Weights of a small image classifier: 20.3M parameters, muon at rate 0.0028.
Rows from block 2 of a small image classifier, named by matrix and row number. Rows with one number within an expert belong to one neuron, the router's apart. Each number is 128 + 32 x the weight over its row's rms, rounded and kept within 0 to 255. All counts start at 0. Numbers have three digits each.
After each expert's rows are labels from the 100 images, of 14976, where the router gives the expert most weight on average: "responds to" is what is common among them. Only what is clearly more common there than usual is listed. The data: reaction-diffusion patterns (Gray-Scott). In brackets: how many of the 100.
# router: router (model.blocks.2.mlp.router.weight, 16x192, trained with AdamW), inputs 0-95
# up: expert up (model.blocks.2.mlp.up, 16x384x192), inputs 0-95
# down: expert down (model.blocks.2.mlp.down, 16x192x384, transposed), outputs 0-95

# expert 1
router.1:111094090053146124107144133139177163081113139078193092162174158136089151122164161159134140139171056151134106111151134104180073080129098171147197160198136180121129144128120175118055101071120157149095069083081089173101132093123166125074133142074132149068187123153143100126096174185145154171
up.0:189061147207176134088119113155164160115137125120142193159126096130107162152156153141162126119112087112065140159126134150171138087135221136134106118045091134162114106122132089113118125120128088117118167128140089133138136163111117165086138078076130135126133138132163077063164120099091138106
down.0:112138110170060167143129108152071140147130116113155101092148147157102138072152079121098118132110112098109154100064130139109159075120207100155143149143180171102128150110142100172122178208128156135113088118139199103104148194101072162155145153162164152142122132153150086187170103198091129127
up.1:178166155093106137169080169128128061138140106132090170132145204169126122121079175100116170142128152096141195104149126137122155126187120134196176155135170170090132111103164083192098116094084100084159168134129091134139103156112140109084137116074096126131118215115121130122134131115076135079
down.1:129134097149070165122194145103119176175146121105128111149126090097129121118090126162084128107119082125142112193183106139150151082072178106110093136074089125122122102114092149107179086111089113159175130117097118146139144061155093178109158116123163094065143130071142141101156086132149154178
up.2:060099140094172169108139167124118183134153149088111118115128205164147191113089143115168155133116176124109110099170106104097093138156182140098124174094101135117126184175128099095097064094133117113199140117139144106109110141105032110173151091128107084121153115130139154103129163146092160116
down.2:129114130106099157129083074081089133133086105101125154131080144120158136062098143137180147141133146101205124145139101164084118145136181144140085131134119098178122139151097091084144123132126200112094150087143080229194144162132101076136156156142152160189171103147129118148088128098175075084
responds to: warm (94)

# expert 7
router.7:162217164183149144156086083111117162110137088106111144116146101144094148092113119163101161128140153140201079080137163103181126164136123111153113084146093100151074111151108129135139136149128099166102130170071082160146130090161082163117121174106104137168170070075110122065115147148120115108
up.0:148105178142108122100144148102134152087119146171087150115110099086081098121104175184145115173124138140119156143093171162161173114113124131123093094119160100108163103170085139107146096145174121102117168135133150104169098107127098151148148084168092080098113140091072068163066140102136179132
down.0:072154135061136163099121100118103175114088090148116114129154145132148136172132182160120128151129138108127145163172125084138086166182099128143124122122130146104136124193097170136043077073140156077127100160091116121070160145139127160118125141129093113075182155127095092091157151089113204073
up.1:133099148127089154142116108147131151126110084124137156086102158126155114152160070179104155123099129066066126145091101090160207170145100130080149203191106171136144151133142144143099125131078088106154150162187114146119116169125172148108130065100125160048123137150082120117165074068142152112
down.1:068132073130089058089108110143131139105167146165118149152121103098130186170122143148136114165147154181134100150106129157115106123079162127115120110170111093100135155175130098206109070132170108123120147147105100143128137077096136154130182099179097066137063154117113136161139130099148136115
up.2:124084181103174118117126140090133053060177223132156134127107153083139099127178214130108123123124113115157162123089144134135131141110138123131084183138120140110129129096083164090155107117127162141139197130155161169184106174144107090104161096093107086083101159123143076165175158121127121162
down.2:122143135120089092159155178101181149159161163156154109149167196145121149161153138088132108155136131106113120150146174134134111121139107129129109091114098142152129114149099155173160182163083135118092154098117115186123121158135093165121173142150139042136131105110084120130116118092086164137
responds to: earthy (93)

# expert 8
router.8:091081090197143136166182175155153163128141091161160093178167138149149154097149130122136164061069129090104135103088144157140176198079141123084142119085134129158132161145068090087130117175174110120158170130108109150130140106110083098144145134155116163102096108121154088145117165124067097128
up.0:137139154118136156123117101125123158108128124143161100109110176164147143120112078160137139131115161165147148164217103139134167112121076109166057126149130103136129149138158122137116106110058118122153135128125195073141130124163158118117135091155132125096121145126076144174125145119116139093
down.0:105155107122078177122053106162120090087085100112131077155104143130158107093150086099138085126186070084131143074179105177132129101144133086103139157116147111134160104127154154140149122121171082132084149165086058171097066144108074158198135160139170195098132105111166079107185135106066126092
up.1:143040073074170154081176117080100138151159168132150098154160110176108112093043089110075112146134126148137115110078100143135155093102143122115153136158173110140071150072141078148186084138097141159082155140089196151128107199138097137173120133166181193182138095156116111127145156118128157140
down.1:097149144131132148082153136095090219155146136160128097173136132146147094105120094119123130154133184059098116133131151103125152139174125111226116122111163172175144085156097134090172168124075151110106167108177164177145103092087072155090145123144117076092087195102116139147151175130151133167
up.2:124134163140135132061118072075114086171152138083131091162149118112102173166121154105116178174059158183134127088133132159139138142085102177157143129107069122093125107088106126136073136135198094107113117115140061090117116153069161152187151121116151134129137120135132099074126138122126112141
down.2:160136050171109121125103131155121155145145094173076172158083147138124143130081132167049126128129215073169097196127105181148122135119138120167186129111110120131067089164114132177126155123138178125163180146087094141151148185125117166083144156104161130141146142151141107174137157087080144133
responds to: vivid (83)

# expert 2
router.2:127100134093124161104159088114128110175115112124158145048170126036109165183126123139130177087141137150131118105109219109105100062066117148140160147025171140155119102085162161108110161125119132107135093137135095079154108130157172184149097091111114058098105168151164138113111169109099151156
up.0:127119123180169082121115122111155144139137097085106141115127112114145108120168097140152089128069151172151097109149107114160094132118121109085089200156101188044127137072163124091118134081141179127163139148135120136123156063115127114177133135201154107159093118148147111067156128087102152101
down.0:139168056120176071158095102134110135106096180141159136107131124148114157100151163138136010144109107140092122135154165109099148095097098132098134125132135096122106125131159146151153070112186150055110123101127102141143117128125167104096179083085093108130131065107145123148096090182161133106
up.1:137134180096139163142099106095165154184141107141078142140161126172110094163187139175109170126134107146114136099096085099153139148147135155138125108146129160086157142136176181102189105131167133127136118143120134131159152128189100109101143102103102112143043136091078145146165136123173111167
down.1:141099149105086115174109122129149162105155118141102221121153100140152051189092117190120080172157140115171113123122197085142159117116102122149092124177126129170131116098140174095150099117082114167058117122168168187152130116157146104107101095128103112128072169142143137123072120123132141183
up.2:096097092141141176171111104130088137142087128145081061135075162173161092194146127119160152092069130120079114156141146173151140111156153087090106087074097133156151075165139143106108105158128139184112138097112161119116110118140072144150194100146091169138189176097122091076168111112137155117
down.2:146185150153083133135110144122112099116114068157076057120100106137153093148096143066097121114152115063180136101142142145172081109166141162179126185111089152144128150122160071179129138061133111134135155129118125097147089112143197124068143120059202154138101121101089090069092181157161131138
responds to: warm (69)

# expert 4
router.4:135117162172166136157129149097141133061147121064108104150094187181109136151101140128163101131106086101183131090168115134176127139171123097215107065110147111142156058158094072112131116130117093173113140137148084101104106137082087131064144073119101108130104085114060073119066109187136070099
up.0:167126142108103165105135152198089153154096102183172100170068107070151131138075132042085140179151118146089141149081122103115121106111098153056174063113096131089119128103089103151168127155142159087099151125115116184149100104134133163132169142094153103105146154108150124173120097116152173104
down.0:160085073186167092101095158135101144118198095133147139142128147142108122098045163187120169130107178159160118129157137127142079125164196122166154152099118148179156130122101116134187143125098094131194145092126150113126166125128063104157099102090152079162161178111135132069091049184191157116
up.1:112163141077095151137058113134098094197218113075176089167164153123123142162171166075173106111124134130113149076166083145136127129152157165126158081128160149167107086116116142177132131160143204174175123153119126126127160099146074115138098132106095095078143084150105146067143164126152202073
down.1:148080053142177139112146115135100084097108102114133106188138111119117140091083112133129083118186076114140129151160146150132144184146198125148101098106093130144142071220119125104151148130161118186114103131129136154184128092120147139079131125130171104142143124185092081140108165099080119136
up.2:138118166076121155136108091114111100150165118184140139143136210074154144119163098132090125112093163111157158143169126113153142112137132108108168200169092116102111159095137113109123144105109145089127129169134146088061085179105116176172185121099114064122126097100121104142100122076102133121
down.2:100142178134130116169117122102172040141134086148139113158126158121114113167170190138141125157119106154069157124191104163118127141106116157107126100134179126122094085141077167159200117170096183087100133158135199139141080198115114130037154133169125189139152056147153113138133129182145113108
responds to: dark (76)

# expert 9
router.9:142131076087127086185124127080096087160141130141099108129167160126098164142193070165140124109126069147096102067109094146148107160167185165149106140171122144130145119126106098146122142137108176130118136112117079111146181167113099181183103093157181186135180131158159067086152154144131133159
up.0:110183153097120117116133103106169133116110112110123108119183072152123107169125092104121107101175121146147169212167071238180098106152073102142146123100133126116159135106144136179126078081182071071125160116099146135169138130111121129129160128114124122097113141154105082089131130159151067117
down.0:144106093112176151125121127147192119142117136164169108134085128166127124176111131153108118095130133063142131163117085118191102147178147112160179129143178133099139137122138156102152124164116110102111142150096107113163096115178091140147122165091157176108142086109171146072122066103229159080
up.1:135155163169169158131073077103145102123131168102124114074149118157153097110102058119164176194096136103097126112084150190130096137141100162157101144129141165139153126103157123111100135100104148132085097037149088165149131120099157114176181111111141135129154096155152145134108088103172164086
down.1:141200100145103138112115136131136127137123096122122167112079137140087103104134134087164132101074088136068139088080120169179129090103170154105159137087186109136175093151080194161148127103151097110148141157085110136117083151080130138162123146093169129059161091123183125114110111112110077178
up.2:134105173154120165096140166166134069142162073113155155133198137118128182090137118141147222130105153162094125115136129161078172101125182135071102061094146185095141148209141147113171183132123169169061129146140153078142130107110154124129152143099089110107111167135155185061081103102153119155
down.2:174151164087134106158095138086113150184099113169110140137105143157167173164059152073099134145089147088113121099147095109102064182148103092101123108121179114058158108136149138091151121083156141120186074116107143133117175130179115144165113107144102107131167159128093190075144048112134107185
responds to: earthy (95)

# expert 15
router.15:143127195088110085110179169160185103132157149150106124148111133183160093134170117133102149105162138135106093121131163125102160106114106180097145136176067143127130110152191102097136071124183166097107204105189140172100161185123101080126113088174135141131118067136115104066205091168113150143
up.0:092144044122076138109111086144121119087134136133109152102157093119138135088188092127147094121145192126114144123159117120138163125181119147140191097181139119106162072158110143149130144199065151123119118113153114093169122090096108145172099150135122104150094134178082117181103091090135127103
down.0:135095109132118143158118093058112082157128145208129156170123157129152091148105122147102156103123114130201101144190098108112169230144100161136122099098127158117165161145114144106153142123169100109109091108177107140089128093152126159077166187120179071105158133071173129119074158134106141116
up.1:112110107162138164122160169145100161137117143120153152069105155151128151231089128130099179171144114129075176124114078179149120144128126119111133089140120112126131135091166122053170076147101103098194084157075083128095119145138189136147116137175141060073178143121125129143154078126058124116
down.1:136101112125146134136133120156080142150134151095152102063122153149104165142124116110188188098022092126077095108147126078096156100196166183139105169076112115133124134121090162179127071146113110067125087169159141154131099122132109168147181138121163103079120128106127075137115145087124121155
up.2:068128086100139127086146101133117127148097203101137180134116098099131151130127127095177169125151116126102140120108124073095137087153106164146144087141068134122100076107135159056143133175095135171119105094141137120128109132091158108144178122161107132147144140102135192102084130135217148094
down.2:168124153143111107176140069147129140129115121101110110135110120143159112087119114094101065112089180150110088160143144154107127144101138115089109055073202140128159140078105137151129212119126104152133136158173054169155142142136166112154116124135127124148096125074129067040109078150080090093
responds to: pastel (95)

# expert 6
router.6:141113102184135115101130121137106076119164103171156117127156169147093131116096150074090088166143158158146160086143098154120082097098128137131160122131121151155089124110060148153120128170094160083138104171078091106121135086122122098138091126132113082185145116100165180132142095090147119095
up.0:061132139169094137075121116134164110109192083113142143140168154175101113180194144105103156139121123115096130131099171130121112151138162161134133105142102076167137122152069091128107150157168139176172132148131146139123171058163121104123144160075151125113129088093169129082113194150096157113
down.0:104083133116140142128097108147112103178151127078110121154139157135122099120070106105174127142138154114171081128086132145098146136117130065200098199136117060130127082091135132043141097097162206073069079118137123163171136127212083155125139063144114163155161145161149121125115109145090128160
up.1:118176085125105151122146140111138143117122099131085141088128142124128163090130139127183136112125146088170149132119086110132103129121094059098070172131119143136044167124130113125177116055140122031129136119123142099105070119144067142165070112105151113067130143133160158127065123070154141096
down.1:105108178124180110103141118116145122102087118181168142135151133083164100117142093141128094125156131128142045131121099100137143084134157087185187152067218085150118110147123061124074151128107049139119166082158147118143107177140158084125127171148099097146108146120068087143134167171152084134
up.2:111098102107129144167140120117166182100075146100131217076115154171123139150137140110177134112186161117181135178152151096120160140124119137056141130148157052130168091105111109122160149150112122079112125093094094086150165105093140120138146139087136151132138155156177144056110145160128077076
down.2:124131142103156131157127122068155123130109067146087149130147133137105088087139074159173140147101102155138132159134140123166138124084127083131151093107140174133079123056177098031121043172103115047130132088177097152162136111140158116127148125114151136102142112115166146167073097142120128129
responds to: grey (100)